config.yaml
model: "image diffusion model"
fused_qkv: false
inner_norm: false
init: "lecun_normal"
weight_decay: 0.06
Rows from block 4, named by matrix and row number. Rows with one number belong to one neuron. Each number is 200 + 20 x the weight over its row's rms, rounded and kept within 0 to 999. All counts start at 0. After the name is the row's rms in percent of the matrix's.
# fc1: MLP up (model.blocks.4.mlp.fc1.weight, 512x128), inputs 0-63
# fc2: MLP down (model.blocks.4.mlp.fc2.weight, 128x512, transposed), outputs 0-63
fc1.226,106,187,190,206,182,227,182,202,207,172,186,208,207,194,195,202,220,228,205,189,188,190,205,219,240,222,269,210,206,204,186,204,189,187,214,226,222,180,192,227,217,205,213,195,220,204,231,205,227,183,178,192,192,176,156,166,182,204,241,188,185,183,201,218,192
fc2.226,103,224,189,199,206,200,217,197,217,196,202,207,154,240,200,201,194,218,187,202,223,205,178,177,132,212,179,182,234,171,203,215,201,225,211,184,198,204,197,203,175,214,141,178,194,199,211,205,207,218,217,216,199,238,219,199,230,223,196,233,204,207,227,175,224
fc1.227,112,213,160,235,217,217,188,215,226,165,192,181,195,197,172,191,197,176,216,188,209,217,180,204,212,216,223,200,187,180,172,192,261,218,221,170,227,174,183,217,198,201,209,194,197,209,171,182,197,220,238,198,216,152,183,228,190,211,202,226,196,194,209,201,184
fc2.227,148,221,177,212,214,204,176,207,180,188,227,199,173,199,191,182,214,209,229,186,196,211,217,224,231,165,219,219,219,191,223,182,206,207,231,213,203,197,195,182,213,203,215,191,201,227,200,195,184,198,221,205,175,184,184,198,177,204,219,199,213,193,186,237,198
fc1.228,091,219,181,214,174,236,191,220,208,226,176,196,216,196,181,211,180,192,195,222,218,215,211,181,205,173,215,205,180,173,186,260,192,191,209,171,213,205,211,215,166,215,182,240,229,193,162,200,191,184,184,178,192,195,145,265,210,205,181,193,177,235,206,211,200
fc2.228,099,183,196,211,214,200,212,218,178,188,209,167,200,187,198,210,230,230,210,205,166,160,193,202,198,217,188,225,225,222,204,197,198,188,227,217,198,194,171,170,209,167,231,179,205,221,252,193,186,219,203,200,198,193,217,185,182,216,214,214,221,202,163,208,222
fc1.229,097,189,189,197,223,194,149,198,263,190,221,206,196,218,194,224,190,163,173,219,196,235,204,234,246,200,207,169,221,228,196,191,212,224,172,194,187,204,197,187,205,186,232,209,227,190,178,174,222,214,170,208,200,239,198,209,204,208,201,196,164,221,186,199,191
fc2.229,068,225,211,238,171,225,236,212,154,191,194,204,212,189,192,186,199,228,199,199,207,172,187,178,169,212,188,230,175,179,175,223,201,200,210,178,207,195,208,214,201,197,191,217,185,208,215,226,162,177,199,184,205,189,206,198,215,187,203,199,230,165,203,211,188
fc1.230,078,188,206,194,213,176,151,211,202,230,188,192,181,176,216,237,194,191,191,197,192,183,175,178,213,209,191,185,212,204,186,195,207,238,204,188,204,198,205,196,209,237,191,177,183,206,225,229,197,188,231,185,188,197,211,187,209,205,206,212,172,221,169,211,198
fc2.230,077,202,206,193,193,222,250,199,179,188,192,232,224,199,219,191,223,196,232,201,220,224,192,200,177,200,224,205,216,232,195,220,213,169,197,207,200,192,174,184,202,170,210,205,214,201,185,177,235,181,207,190,194,187,187,192,175,199,167,199,200,169,204,183,227
fc1.231,090,201,175,208,235,191,232,221,203,185,189,201,194,226,242,204,121,224,189,228,207,173,211,169,183,211,168,243,195,208,205,158,193,195,210,240,176,196,208,196,215,210,164,175,195,178,208,183,182,215,216,196,181,220,213,193,195,206,233,197,206,176,206,192,179
fc2.231,069,216,211,202,153,224,179,191,191,198,199,198,201,186,162,207,239,164,212,182,180,215,185,227,240,181,241,152,213,184,179,225,207,215,192,170,213,205,191,216,181,187,223,235,195,223,189,207,226,195,197,192,220,193,186,201,222,170,200,201,205,192,182,200,210
fc1.232,087,217,170,184,220,199,183,182,213,198,220,212,193,196,205,206,192,156,230,204,227,206,197,179,215,198,210,223,229,231,191,184,232,212,218,160,199,146,187,229,154,219,191,180,221,159,224,175,201,199,205,208,198,182,228,209,194,214,221,215,192,220,225,199,195
fc2.232,102,260,168,241,176,192,216,218,171,200,233,234,185,146,219,188,199,223,206,211,188,197,176,190,220,179,214,224,207,209,195,149,206,216,197,222,206,223,185,192,176,209,237,194,190,197,201,196,189,164,205,207,189,207,202,172,178,183,190,219,218,212,204,216,208
fc1.233,091,212,179,201,204,190,247,203,200,180,193,214,223,196,198,158,188,223,161,206,186,188,180,199,183,183,192,177,226,244,174,197,183,188,213,202,211,185,204,220,181,217,203,209,197,206,191,177,140,209,184,234,231,213,203,216,200,176,222,213,188,183,244,221,185
fc2.233,084,202,214,215,176,207,195,194,211,221,195,190,188,214,221,210,192,178,198,212,209,189,204,188,218,224,220,215,202,181,215,191,222,208,163,196,172,194,178,206,178,171,201,194,217,210,217,205,272,186,178,191,198,166,209,207,200,184,180,165,216,202,150,187,196
fc1.234,095,197,148,208,215,213,176,205,199,199,184,240,220,210,233,212,196,212,154,190,212,189,202,191,230,195,234,169,192,232,176,198,263,239,212,213,194,201,215,198,231,218,198,195,187,203,195,191,188,179,204,173,201,158,221,197,187,182,184,235,225,207,175,183,197
fc2.234,091,208,200,181,202,208,238,192,211,184,182,198,223,214,188,216,217,193,161,203,197,187,189,198,207,165,204,171,205,163,210,226,197,158,196,207,207,190,203,161,238,191,250,171,192,173,205,198,223,204,199,193,177,199,224,201,209,203,217,205,233,222,232,202,224
fc1.235,087,126,221,187,222,214,212,180,188,201,209,213,221,174,198,191,230,224,201,228,194,187,200,207,187,213,226,208,215,202,188,213,217,226,209,201,195,204,205,205,186,207,227,230,225,185,240,179,205,217,183,194,181,240,196,171,182,150,187,191,214,219,178,225,198
fc2.235,090,233,162,209,167,177,176,208,210,172,178,182,185,232,203,211,181,198,193,186,226,223,193,209,226,197,170,187,197,189,211,177,175,161,196,188,208,202,183,200,211,180,176,179,148,213,183,211,190,202,195,213,219,172,222,228,229,231,227,193,209,208,217,195,193
fc1.236,109,175,230,166,188,191,216,193,160,221,191,164,192,213,209,168,201,183,215,210,199,212,207,200,183,233,186,176,216,200,176,209,160,216,187,190,185,188,186,210,192,207,211,238,168,200,201,205,185,209,199,247,242,222,226,169,191,181,217,204,190,195,208,213,219
fc2.236,099,238,185,189,228,217,177,208,188,173,184,191,244,188,194,189,169,185,184,207,209,206,224,211,169,197,168,219,239,193,217,217,191,176,182,186,201,185,200,197,199,203,233,231,197,190,165,184,182,192,189,210,224,177,205,200,184,223,205,172,220,212,214,193,170
fc1.237,094,209,184,192,194,182,210,213,202,215,169,199,197,204,204,211,207,209,206,187,178,229,227,225,192,204,214,209,180,198,210,213,222,196,163,209,212,212,212,194,217,193,203,198,206,220,247,226,173,202,206,195,195,183,204,209,213,189,201,156,178,191,193,226,177
fc2.237,072,184,200,213,181,221,191,192,185,187,210,218,206,197,191,191,185,207,199,205,220,186,190,178,242,212,199,174,208,186,194,188,192,218,239,179,168,191,198,202,205,212,178,236,196,187,189,184,231,200,213,179,212,221,193,168,210,192,212,220,246,195,198,194,201
fc1.238,093,208,194,189,165,178,195,198,189,238,195,206,177,194,184,208,188,179,188,201,238,190,238,156,191,164,182,182,215,167,233,206,205,214,221,178,205,219,175,190,209,190,213,182,212,175,202,187,198,217,226,183,191,234,201,221,171,203,161,192,204,260,197,205,222
fc2.238,096,191,194,175,209,227,177,196,181,195,211,193,238,184,191,208,214,234,192,213,221,203,199,208,212,228,217,187,197,241,173,151,204,193,155,198,178,207,195,208,183,192,169,224,207,216,220,218,186,193,180,184,206,160,213,204,212,161,229,186,188,180,183,197,199
fc1.239,093,189,221,198,186,190,170,200,184,214,238,174,224,207,204,210,188,184,227,220,229,197,207,183,223,225,199,201,214,177,173,199,178,191,189,198,211,189,174,216,226,177,245,224,151,185,229,209,202,230,200,185,187,179,229,228,204,189,252,228,227,209,228,195,195
fc2.239,092,254,202,182,232,186,214,190,193,173,171,232,164,173,212,175,195,208,150,242,177,206,171,195,188,199,214,203,184,215,212,188,210,237,190,199,179,200,207,222,188,224,186,210,228,239,186,217,184,183,213,206,216,186,184,225,209,190,189,173,198,204,168,199,204
fc1.240,119,202,201,216,185,181,204,230,214,178,235,204,173,184,215,206,237,219,209,195,194,221,184,200,231,177,229,193,178,218,193,179,179,208,190,187,216,197,188,192,201,153,179,234,178,206,206,153,230,203,194,191,193,194,231,193,227,182,165,195,206,183,176,218,196
fc2.240,140,186,167,220,204,193,174,214,252,207,170,179,238,188,196,190,156,195,192,230,201,213,217,224,171,176,233,182,223,230,208,215,194,180,194,204,212,216,191,189,219,195,194,225,218,207,163,182,214,227,188,196,192,223,193,177,223,169,161,178,201,190,206,180,222
fc1.241,132,188,179,231,189,208,182,215,197,188,154,192,176,186,187,163,231,182,202,183,212,201,190,221,212,197,233,217,172,151,186,213,204,169,238,211,167,202,216,240,194,213,198,181,226,231,212,210,222,182,174,192,217,186,166,165,185,210,213,216,205,194,215,205,196
fc2.241,149,176,210,213,209,168,192,214,220,220,205,186,205,239,202,223,177,215,190,168,207,194,198,159,187,176,207,193,173,198,217,190,189,163,175,214,186,217,211,167,224,207,207,237,214,148,203,195,215,203,200,224,195,184,197,199,199,191,216,205,166,188,206,222,218
fc1.242,085,178,178,189,206,215,197,186,196,173,200,210,197,161,194,185,180,214,206,197,212,196,226,191,196,173,191,195,184,183,230,221,168,189,215,208,211,229,162,200,235,194,165,221,199,226,179,228,205,197,186,192,192,197,203,199,241,225,189,196,224,189,164,203,191
fc2.242,084,211,209,224,170,196,199,206,218,222,207,205,183,202,190,197,213,168,190,177,207,192,185,201,231,204,202,218,241,186,200,182,216,236,173,204,205,199,219,194,161,198,241,212,192,174,218,201,195,226,216,201,226,199,196,171,160,190,181,207,202,180,215,232,223
fc1.243,088,223,249,201,180,188,190,216,195,168,216,181,163,217,217,192,189,198,205,229,219,180,206,195,218,166,221,198,197,208,202,212,191,238,229,205,191,195,177,205,201,165,183,184,245,214,230,166,184,168,246,185,208,203,201,238,219,163,180,192,204,217,184,188,199
fc2.243,093,201,154,245,215,195,174,168,206,219,207,194,205,183,174,199,184,210,184,198,212,182,177,210,142,209,202,157,220,202,184,182,203,159,174,205,207,197,190,213,198,190,222,193,160,190,194,197,190,217,202,192,200,207,175,202,180,251,203,193,183,206,210,195,181
fc1.244,100,214,176,186,190,210,190,200,180,242,221,228,205,208,171,196,207,163,209,227,195,186,191,191,216,207,192,197,179,185,175,203,217,172,200,184,206,212,220,234,201,235,196,187,194,231,195,168,214,203,189,221,202,219,232,179,190,193,211,194,152,169,180,214,216
fc2.244,096,206,236,206,209,181,212,180,199,202,192,188,212,184,170,212,175,208,194,198,198,187,205,232,203,212,189,194,213,172,242,225,193,228,219,201,187,196,164,208,184,172,199,189,213,203,211,214,197,204,199,194,208,188,165,249,227,193,216,187,235,235,230,191,187
fc1.245,084,197,202,191,202,210,201,210,198,213,247,182,180,189,205,181,167,185,178,195,195,221,225,203,181,198,219,195,211,181,175,218,183,206,213,197,201,217,186,210,191,223,176,201,199,222,223,203,200,175,199,217,196,225,152,191,215,190,226,147,247,215,197,204,176
fc2.245,086,190,201,211,211,202,189,204,240,168,194,205,219,214,205,221,212,166,196,197,187,186,164,196,232,213,184,154,170,209,199,168,203,200,215,180,200,202,184,193,210,207,220,219,187,212,204,209,172,235,202,216,194,220,225,186,184,166,170,222,180,207,170,211,218
fc1.246,117,236,191,203,212,173,164,222,190,210,225,219,194,192,225,224,222,226,187,206,210,203,215,199,221,199,204,230,176,212,201,220,203,234,214,194,226,200,227,203,209,186,180,171,222,187,228,193,206,201,201,184,135,211,194,214,194,201,190,206,203,203,221,211,200
fc2.246,101,186,195,182,199,229,209,199,193,191,203,208,212,193,171,192,182,190,212,214,215,208,189,202,191,178,208,173,230,188,211,161,203,189,184,187,195,198,194,180,189,206,205,221,193,227,184,212,183,187,218,208,261,173,193,212,190,221,223,196,215,198,170,164,218
fc1.247,109,226,171,179,191,196,191,194,183,213,206,246,218,218,182,222,217,243,243,208,217,190,224,182,223,227,186,202,205,191,228,209,221,222,224,169,182,197,163,195,209,181,231,183,210,175,186,222,202,207,236,194,212,213,230,218,186,176,186,178,195,209,224,194,232
fc2.247,089,206,185,188,175,154,203,205,217,188,179,176,221,181,198,190,190,197,187,229,177,235,198,205,211,203,185,197,195,156,182,168,207,209,211,234,216,204,233,217,225,236,184,189,196,203,186,197,180,242,226,180,185,223,181,188,210,189,161,191,170,239,181,213,195
fc1.248,087,207,203,215,196,206,223,174,174,188,170,211,200,184,164,184,179,184,208,187,195,208,166,165,199,171,188,240,173,205,154,204,213,209,188,183,208,196,220,240,180,183,207,214,181,203,180,198,200,181,175,196,216,200,183,185,206,204,225,193,193,181,243,174,204
fc2.248,090,193,198,210,170,197,172,253,203,183,199,204,223,202,250,214,194,212,219,185,196,196,218,243,201,202,225,171,208,195,213,175,188,228,219,186,204,199,164,186,192,195,199,219,211,221,228,203,204,232,181,220,179,199,175,203,175,214,152,169,190,206,125,207,201
fc1.249,136,183,166,188,186,170,240,183,212,194,232,201,168,193,232,223,190,160,188,207,229,200,225,205,213,176,216,187,197,222,184,215,161,182,169,193,205,205,182,194,217,245,213,200,210,176,216,159,198,200,213,173,197,172,186,149,233,159,193,217,218,193,210,192,228
fc2.249,198,212,189,199,178,209,168,186,191,216,214,217,195,212,147,219,204,178,185,197,197,199,190,220,172,199,177,204,173,218,206,211,162,224,166,187,189,196,247,201,206,232,203,166,191,232,187,182,219,201,207,182,188,210,224,216,212,212,214,200,192,197,182,213,218
fc1.250,139,193,167,207,178,191,209,173,205,205,206,198,226,228,200,198,257,203,187,196,206,200,209,206,225,242,194,177,220,179,200,192,210,165,205,191,161,195,213,216,195,220,202,207,204,251,217,185,236,198,201,193,222,211,207,195,181,195,196,198,188,196,215,182,217
fc2.250,140,203,186,236,202,206,225,164,188,177,210,206,219,190,179,215,222,181,178,171,176,177,191,179,182,187,214,195,222,202,195,202,195,158,191,216,206,201,186,189,245,217,208,197,239,189,198,196,204,178,208,213,250,230,190,216,193,226,199,219,183,202,219,200,200
fc1.251,095,205,156,186,195,186,194,226,182,256,223,198,207,200,199,194,205,213,174,196,199,214,232,205,223,208,219,155,180,217,213,202,193,186,213,189,230,215,158,191,205,168,196,196,217,182,197,192,195,218,215,217,212,239,207,185,211,156,149,183,191,177,187,199,194
fc2.251,087,209,247,202,162,193,203,198,206,192,178,220,181,192,178,212,211,213,229,181,212,158,175,203,231,197,176,213,217,177,194,204,195,232,210,182,176,200,226,200,205,223,211,163,200,226,226,199,181,189,179,176,182,184,217,209,180,216,229,197,195,185,175,236,187
fc1.252,089,200,177,212,201,180,217,215,232,190,205,181,218,173,207,236,196,196,197,166,193,218,209,211,196,207,212,196,233,181,172,233,178,217,185,218,209,184,158,206,188,177,219,220,187,200,192,216,215,203,218,195,226,207,144,213,199,211,222,219,178,198,163,206,204
fc2.252,078,222,217,209,180,221,194,184,198,207,188,237,174,206,206,181,207,218,185,220,195,195,183,178,230,214,224,226,188,208,202,172,217,196,213,171,185,214,250,232,224,201,170,225,190,197,220,185,186,201,205,183,180,179,228,161,205,177,178,188,188,180,219,204,213
fc1.253,106,193,215,190,181,210,223,192,210,241,219,185,174,223,231,216,217,206,213,220,198,228,235,219,207,213,200,189,230,212,218,203,176,206,223,192,200,144,212,228,193,207,189,207,217,181,212,191,165,225,209,225,201,224,230,178,183,182,188,199,231,242,187,212,208
fc2.253,113,170,194,213,159,194,186,202,241,232,211,187,176,203,187,200,215,200,237,208,172,183,169,178,191,202,175,217,218,214,180,210,209,218,209,208,190,197,202,190,178,201,172,177,215,202,174,214,213,203,221,211,188,242,193,182,212,223,223,207,204,198,220,163,187
fc1.254,117,196,178,235,148,181,228,225,204,204,176,186,178,238,215,205,211,177,205,220,226,174,206,211,234,202,186,169,191,211,190,206,237,197,225,197,195,179,224,212,222,178,192,219,192,203,194,200,183,217,199,224,190,185,199,209,182,183,188,180,194,192,191,202,209
fc2.254,133,239,186,195,212,205,224,209,210,184,236,198,217,177,198,185,183,167,237,182,165,216,199,189,176,222,212,198,212,179,183,206,197,199,270,220,212,177,197,204,203,191,192,210,185,184,206,184,198,197,179,197,200,199,239,188,193,208,219,234,228,191,211,236,200
fc1.255,167,199,190,226,190,205,199,219,202,179,200,203,204,224,188,200,190,210,235,164,215,198,229,220,193,191,182,172,217,159,187,197,213,205,170,175,235,212,224,227,237,204,205,226,221,186,189,210,188,205,227,202,231,213,162,212,202,208,155,195,178,175,211,199,183
fc2.255,197,190,206,203,242,185,212,209,207,212,193,195,227,224,225,188,248,155,195,193,208,215,216,228,194,214,183,179,183,196,179,172,185,220,202,212,258,191,189,183,197,196,194,211,213,176,172,215,170,192,198,191,180,207,159,227,193,160,213,212,183,202,208,200,215
fc1.256,117,230,179,216,203,182,188,204,229,205,218,204,179,218,214,180,207,172,207,187,202,193,191,209,197,213,183,191,204,173,210,189,165,206,209,177,205,192,188,213,200,230,215,238,177,215,190,178,211,176,161,232,230,219,181,216,216,186,205,136,211,189,187,234,186
fc2.256,125,184,204,220,237,157,213,221,229,224,188,214,203,180,205,188,203,186,205,200,183,181,168,192,186,212,198,184,199,173,214,193,200,156,190,207,204,184,186,187,227,188,224,194,218,205,172,198,221,193,199,205,208,206,182,227,186,227,216,198,173,207,215,208,186
fc1.257,113,171,190,209,167,177,245,185,189,229,191,200,200,176,189,169,180,165,206,232,234,201,201,218,221,197,199,175,186,183,174,197,171,226,168,213,211,205,199,205,189,225,193,190,182,209,210,150,205,189,184,190,218,208,200,169,248,195,192,203,219,177,201,221,247
fc2.257,127,200,212,207,238,190,193,195,164,239,177,217,201,175,195,206,196,188,181,218,216,225,169,200,151,209,172,187,199,187,186,160,191,211,196,235,237,221,222,202,205,241,197,172,217,210,173,187,192,207,202,194,202,222,230,194,190,222,204,205,214,213,196,181,204
fc1.258,091,229,203,202,188,213,180,214,242,184,221,203,175,200,200,176,197,194,229,176,214,212,176,194,197,195,228,196,213,182,180,157,202,232,167,184,232,197,213,218,238,204,189,193,195,204,204,205,201,191,205,203,198,201,247,173,178,217,183,210,221,205,233,194,189
fc2.258,088,200,194,177,207,217,226,184,192,186,191,195,197,187,186,237,223,171,190,170,164,195,215,185,189,223,216,210,241,200,212,214,203,203,238,193,171,190,193,170,176,180,222,170,228,198,247,208,211,169,259,205,181,202,208,230,213,200,228,198,215,170,206,198,165
fc1.259,092,209,191,226,212,211,196,181,193,186,258,210,221,191,164,200,209,161,190,175,191,219,210,209,207,194,191,177,208,227,204,215,171,183,213,192,198,208,193,207,204,143,234,220,210,187,196,170,189,232,186,186,211,197,200,209,199,203,189,233,184,203,179,174,223
fc2.259,063,207,202,205,163,202,219,216,200,192,161,218,172,201,212,213,192,227,195,215,198,171,203,205,224,209,219,224,216,158,202,177,213,216,175,178,216,190,202,191,189,228,196,218,210,212,190,211,181,155,196,216,203,201,187,190,199,154,212,175,215,175,231,233,181
fc1.260,090,178,183,221,216,212,190,203,247,196,197,210,180,217,220,228,178,179,187,215,213,176,186,162,238,216,201,173,187,175,205,216,243,184,205,206,198,196,190,190,172,188,165,201,210,179,209,175,194,181,220,194,176,175,177,179,230,186,182,167,212,246,167,196,222
fc2.260,085,219,201,162,183,188,198,202,153,193,211,207,238,188,197,171,210,212,206,215,168,192,182,219,165,188,222,212,251,232,197,169,174,176,169,187,200,208,204,199,214,213,218,216,190,226,194,220,198,224,175,189,239,188,209,205,184,190,190,215,210,158,213,203,202
fc1.261,104,197,199,240,175,222,208,193,195,189,223,217,210,221,225,209,207,185,207,197,207,146,215,196,204,237,189,175,226,194,223,178,185,169,180,172,191,205,213,211,229,184,176,206,195,190,160,197,211,230,199,184,194,180,192,193,228,224,202,172,173,194,192,207,189
fc2.261,120,235,206,192,195,186,203,201,233,248,182,187,202,207,205,188,200,202,192,206,220,224,175,190,191,218,203,189,197,197,197,236,236,212,179,199,175,189,200,183,191,215,191,192,187,183,198,198,206,178,188,210,203,189,216,186,186,190,208,208,189,197,233,173,197
fc1.262,105,210,218,182,171,178,211,186,216,174,211,213,217,189,219,212,181,191,181,192,219,201,214,177,191,202,167,185,225,222,217,179,213,208,178,196,179,197,176,195,201,184,195,211,175,186,209,197,169,213,201,199,199,189,228,225,200,189,181,191,216,232,211,158,208
fc2.262,099,202,197,184,207,205,194,240,146,216,173,193,193,194,196,175,177,200,216,239,197,212,167,208,214,207,211,187,177,172,198,217,182,202,201,196,231,197,236,239,203,228,218,188,187,214,217,216,220,175,204,202,178,162,185,196,217,196,189,207,171,151,191,213,165
fc1.263,094,196,216,187,209,202,217,204,194,202,178,211,209,187,200,231,167,217,214,202,188,178,229,161,217,221,169,217,220,194,207,197,221,185,221,197,222,156,208,215,208,183,218,203,181,225,218,218,226,201,210,203,182,190,178,196,182,203,223,203,199,185,190,161,227
fc2.263,077,197,206,238,167,188,208,200,213,189,197,215,206,214,188,192,231,196,202,198,179,206,148,238,220,193,223,196,213,211,163,185,192,206,186,188,200,216,220,182,202,185,182,235,217,189,165,233,193,202,195,173,222,224,218,192,225,169,219,215,192,179,210,221,186
fc1.264,085,186,206,208,194,207,170,202,213,236,212,204,201,213,205,212,237,190,197,185,181,192,198,166,199,202,251,175,183,201,192,220,187,203,242,186,168,187,205,215,226,216,168,223,193,190,217,217,206,213,207,251,158,228,215,228,174,209,184,206,217,204,208,184,207
fc2.264,083,227,192,195,206,224,195,199,214,186,200,202,207,189,209,180,184,187,198,236,231,224,208,224,191,200,182,218,214,188,202,206,203,188,156,209,224,214,170,193,150,185,187,211,219,195,176,204,157,185,192,163,234,196,210,195,221,157,205,193,182,207,206,219,171
fc1.265,087,204,192,215,208,217,200,185,185,180,210,190,194,208,192,186,182,226,184,198,202,209,224,251,189,228,199,164,216,212,204,220,188,229,205,200,212,193,207,239,168,232,197,206,206,168,198,189,171,190,186,243,188,210,179,166,192,208,210,195,201,162,185,227,201
fc2.265,087,218,218,181,161,183,225,247,206,226,197,213,228,175,211,206,203,166,185,188,182,184,181,189,236,160,213,204,183,176,212,190,202,158,200,196,177,204,179,193,224,200,223,195,231,193,186,190,208,171,190,194,235,180,216,216,206,157,191,172,204,231,201,200,183
fc1.266,106,189,170,230,177,208,204,191,183,181,206,225,198,198,200,202,169,191,203,195,208,196,219,188,227,237,209,203,225,178,199,188,210,221,198,192,178,168,248,228,181,181,231,235,192,199,183,222,205,208,220,201,197,199,181,167,184,188,194,162,208,213,195,212,240
fc2.266,143,200,187,194,240,238,234,189,211,204,181,180,202,197,201,173,196,243,152,201,171,211,200,168,178,190,201,180,228,221,199,201,190,221,210,188,228,206,175,240,210,204,218,188,199,197,188,191,164,201,154,202,242,184,210,245,200,187,218,230,196,172,206,196,205
fc1.267,088,194,235,202,188,179,201,231,170,195,138,203,211,203,222,150,220,204,205,211,225,208,175,184,196,190,193,186,181,215,169,197,167,255,161,233,210,169,196,202,216,210,182,185,200,181,184,178,204,220,196,228,191,211,241,172,203,186,194,210,218,199,174,197,219
fc2.267,087,178,201,221,204,227,196,181,213,196,207,201,184,168,204,199,174,223,210,225,193,180,177,201,212,193,197,196,180,193,244,171,199,199,222,191,224,169,223,200,215,213,220,238,191,195,182,197,201,175,202,160,232,218,174,207,182,201,198,208,187,193,211,194,206
fc1.268,095,182,253,195,199,188,196,188,200,209,196,203,190,176,225,192,161,211,197,207,220,202,186,192,208,174,196,165,206,219,196,181,215,250,182,207,208,192,196,192,194,192,206,193,200,203,207,196,191,195,214,195,167,209,233,186,194,198,169,159,203,231,161,195,187
fc2.268,099,223,170,199,188,198,181,230,173,198,199,229,200,199,185,204,241,217,188,191,192,217,236,184,212,201,193,202,195,186,204,211,183,158,214,211,177,194,189,186,231,197,174,184,221,213,215,209,204,213,206,194,253,208,182,229,197,199,204,236,201,165,234,192,238
fc1.269,122,228,221,209,199,168,210,270,206,202,236,220,191,186,189,185,208,199,206,206,220,191,223,225,237,205,190,217,188,166,188,197,195,208,189,195,195,186,221,234,193,203,230,197,163,194,161,173,209,191,192,199,190,206,181,172,228,206,220,207,155,211,209,214,170
fc2.269,129,185,215,218,193,217,205,168,188,218,202,208,177,186,196,196,227,196,221,217,214,189,184,183,204,205,220,188,165,167,248,199,193,229,210,210,227,206,199,193,171,155,197,205,192,222,195,207,211,214,200,220,156,157,210,206,196,225,125,208,207,207,180,210,218
fc1.270,105,193,180,165,204,186,206,209,221,213,171,231,225,211,219,159,245,220,195,176,208,233,222,188,206,263,194,204,224,190,154,194,191,229,185,202,189,170,179,202,241,198,204,200,196,166,171,187,185,213,185,205,195,225,164,208,204,198,204,177,178,173,203,202,214
fc2.270,105,221,237,236,185,246,195,180,213,177,174,204,180,179,156,169,180,216,185,230,192,168,212,194,204,178,164,233,227,196,195,184,234,191,195,218,220,202,208,185,200,210,205,219,201,202,167,197,185,191,223,189,189,195,197,168,209,191,169,207,195,209,208,193,186
fc1.271,115,215,193,204,189,175,207,191,200,210,196,234,189,225,190,180,208,224,233,202,214,213,217,213,241,197,209,163,150,229,196,203,198,254,194,208,237,198,183,208,224,192,166,183,186,206,219,189,228,203,192,164,187,191,226,185,173,197,196,212,220,215,213,224,208
fc2.271,110,205,186,207,215,228,196,205,265,187,169,237,204,176,170,231,233,190,169,166,182,183,211,179,199,173,178,185,245,194,196,216,194,177,207,177,192,209,186,231,205,186,225,216,216,208,197,199,185,217,219,195,182,226,185,206,222,201,195,192,223,173,216,139,189
fc1.272,085,203,167,212,182,182,228,205,166,189,167,214,208,197,203,233,172,212,157,209,214,177,190,184,241,168,219,200,175,208,193,210,241,204,219,207,199,162,196,203,177,199,188,203,220,185,199,185,180,201,170,227,205,183,170,248,173,179,202,226,181,230,215,194,201
fc2.272,084,211,186,212,197,175,217,195,213,197,207,201,189,201,162,220,239,167,171,206,199,176,194,217,218,187,191,175,213,193,206,215,216,171,210,238,183,214,232,198,201,213,177,202,225,166,200,161,206,241,188,188,179,198,190,192,190,185,214,211,215,174,189,196,189
fc1.273,091,213,216,204,196,237,212,175,208,232,228,190,187,197,200,222,202,218,174,179,185,165,213,208,192,183,188,199,235,202,209,198,219,192,205,186,217,207,220,215,264,227,164,217,197,174,225,221,196,216,226,190,225,210,157,212,236,203,187,182,151,172,180,191,167
fc2.273,081,166,195,222,180,174,209,216,188,183,183,221,211,199,209,147,186,167,220,229,250,215,200,222,232,203,243,156,177,172,191,204,185,212,181,210,197,196,214,204,199,186,218,218,172,216,173,184,197,195,184,211,196,203,228,189,186,171,196,203,225,187,195,243,204
fc1.274,108,206,232,179,214,185,196,203,191,191,184,216,161,201,218,227,192,169,247,212,216,219,184,211,216,178,193,206,193,215,168,188,249,195,218,218,207,185,207,211,181,190,195,188,189,229,242,200,189,184,219,190,213,202,205,185,176,182,190,185,201,208,231,199,226
fc2.274,098,191,221,241,172,201,220,218,233,133,194,198,203,194,162,220,157,190,192,180,177,193,206,187,194,159,213,165,193,181,193,190,215,171,198,229,200,227,219,196,176,220,226,215,164,231,172,209,197,193,218,219,207,202,226,195,212,182,190,220,227,207,211,246,195
fc1.275,092,176,222,202,210,228,208,198,196,197,210,171,220,208,224,133,219,191,178,195,194,198,199,197,189,207,191,201,196,203,199,162,172,251,175,201,203,205,200,204,221,219,176,204,212,191,201,208,184,205,211,230,207,218,224,192,200,194,175,196,248,186,215,240,198
fc2.275,084,230,207,202,190,187,199,238,205,208,219,224,197,200,182,268,194,209,207,180,233,168,175,235,221,210,213,160,225,181,206,205,198,194,225,184,177,189,203,213,207,190,223,169,211,230,218,207,207,217,174,190,194,191,212,183,200,224,254,202,194,171,154,163,194
fc1.276,136,235,199,229,183,172,185,243,182,209,202,212,180,179,187,193,237,204,226,199,200,214,205,228,222,205,211,199,207,195,190,186,165,239,199,177,178,185,204,247,183,201,198,188,183,205,183,190,173,200,228,228,203,213,175,190,250,207,203,148,171,184,216,182,211
fc2.276,148,237,205,175,213,187,184,206,191,186,192,177,226,220,166,206,246,213,182,183,219,164,226,221,202,177,205,183,170,224,212,207,216,236,202,203,198,201,187,219,212,203,229,136,185,187,195,216,192,187,200,207,175,170,197,204,219,205,201,234,214,241,171,183,175
fc1.277,092,188,199,217,207,186,161,201,191,196,181,206,218,181,175,194,199,186,192,191,204,198,193,170,182,202,207,180,181,187,227,217,196,186,166,198,199,212,178,179,202,235,220,179,197,238,194,173,204,154,233,180,245,215,195,181,222,223,188,186,174,192,190,213,180
fc2.277,089,223,227,194,196,192,253,237,234,203,209,188,205,178,225,220,212,217,239,230,174,170,198,210,199,193,189,194,204,208,202,177,191,219,213,229,203,174,192,190,203,192,204,208,222,148,205,233,175,204,214,189,180,197,188,209,207,196,178,202,237,161,189,202,199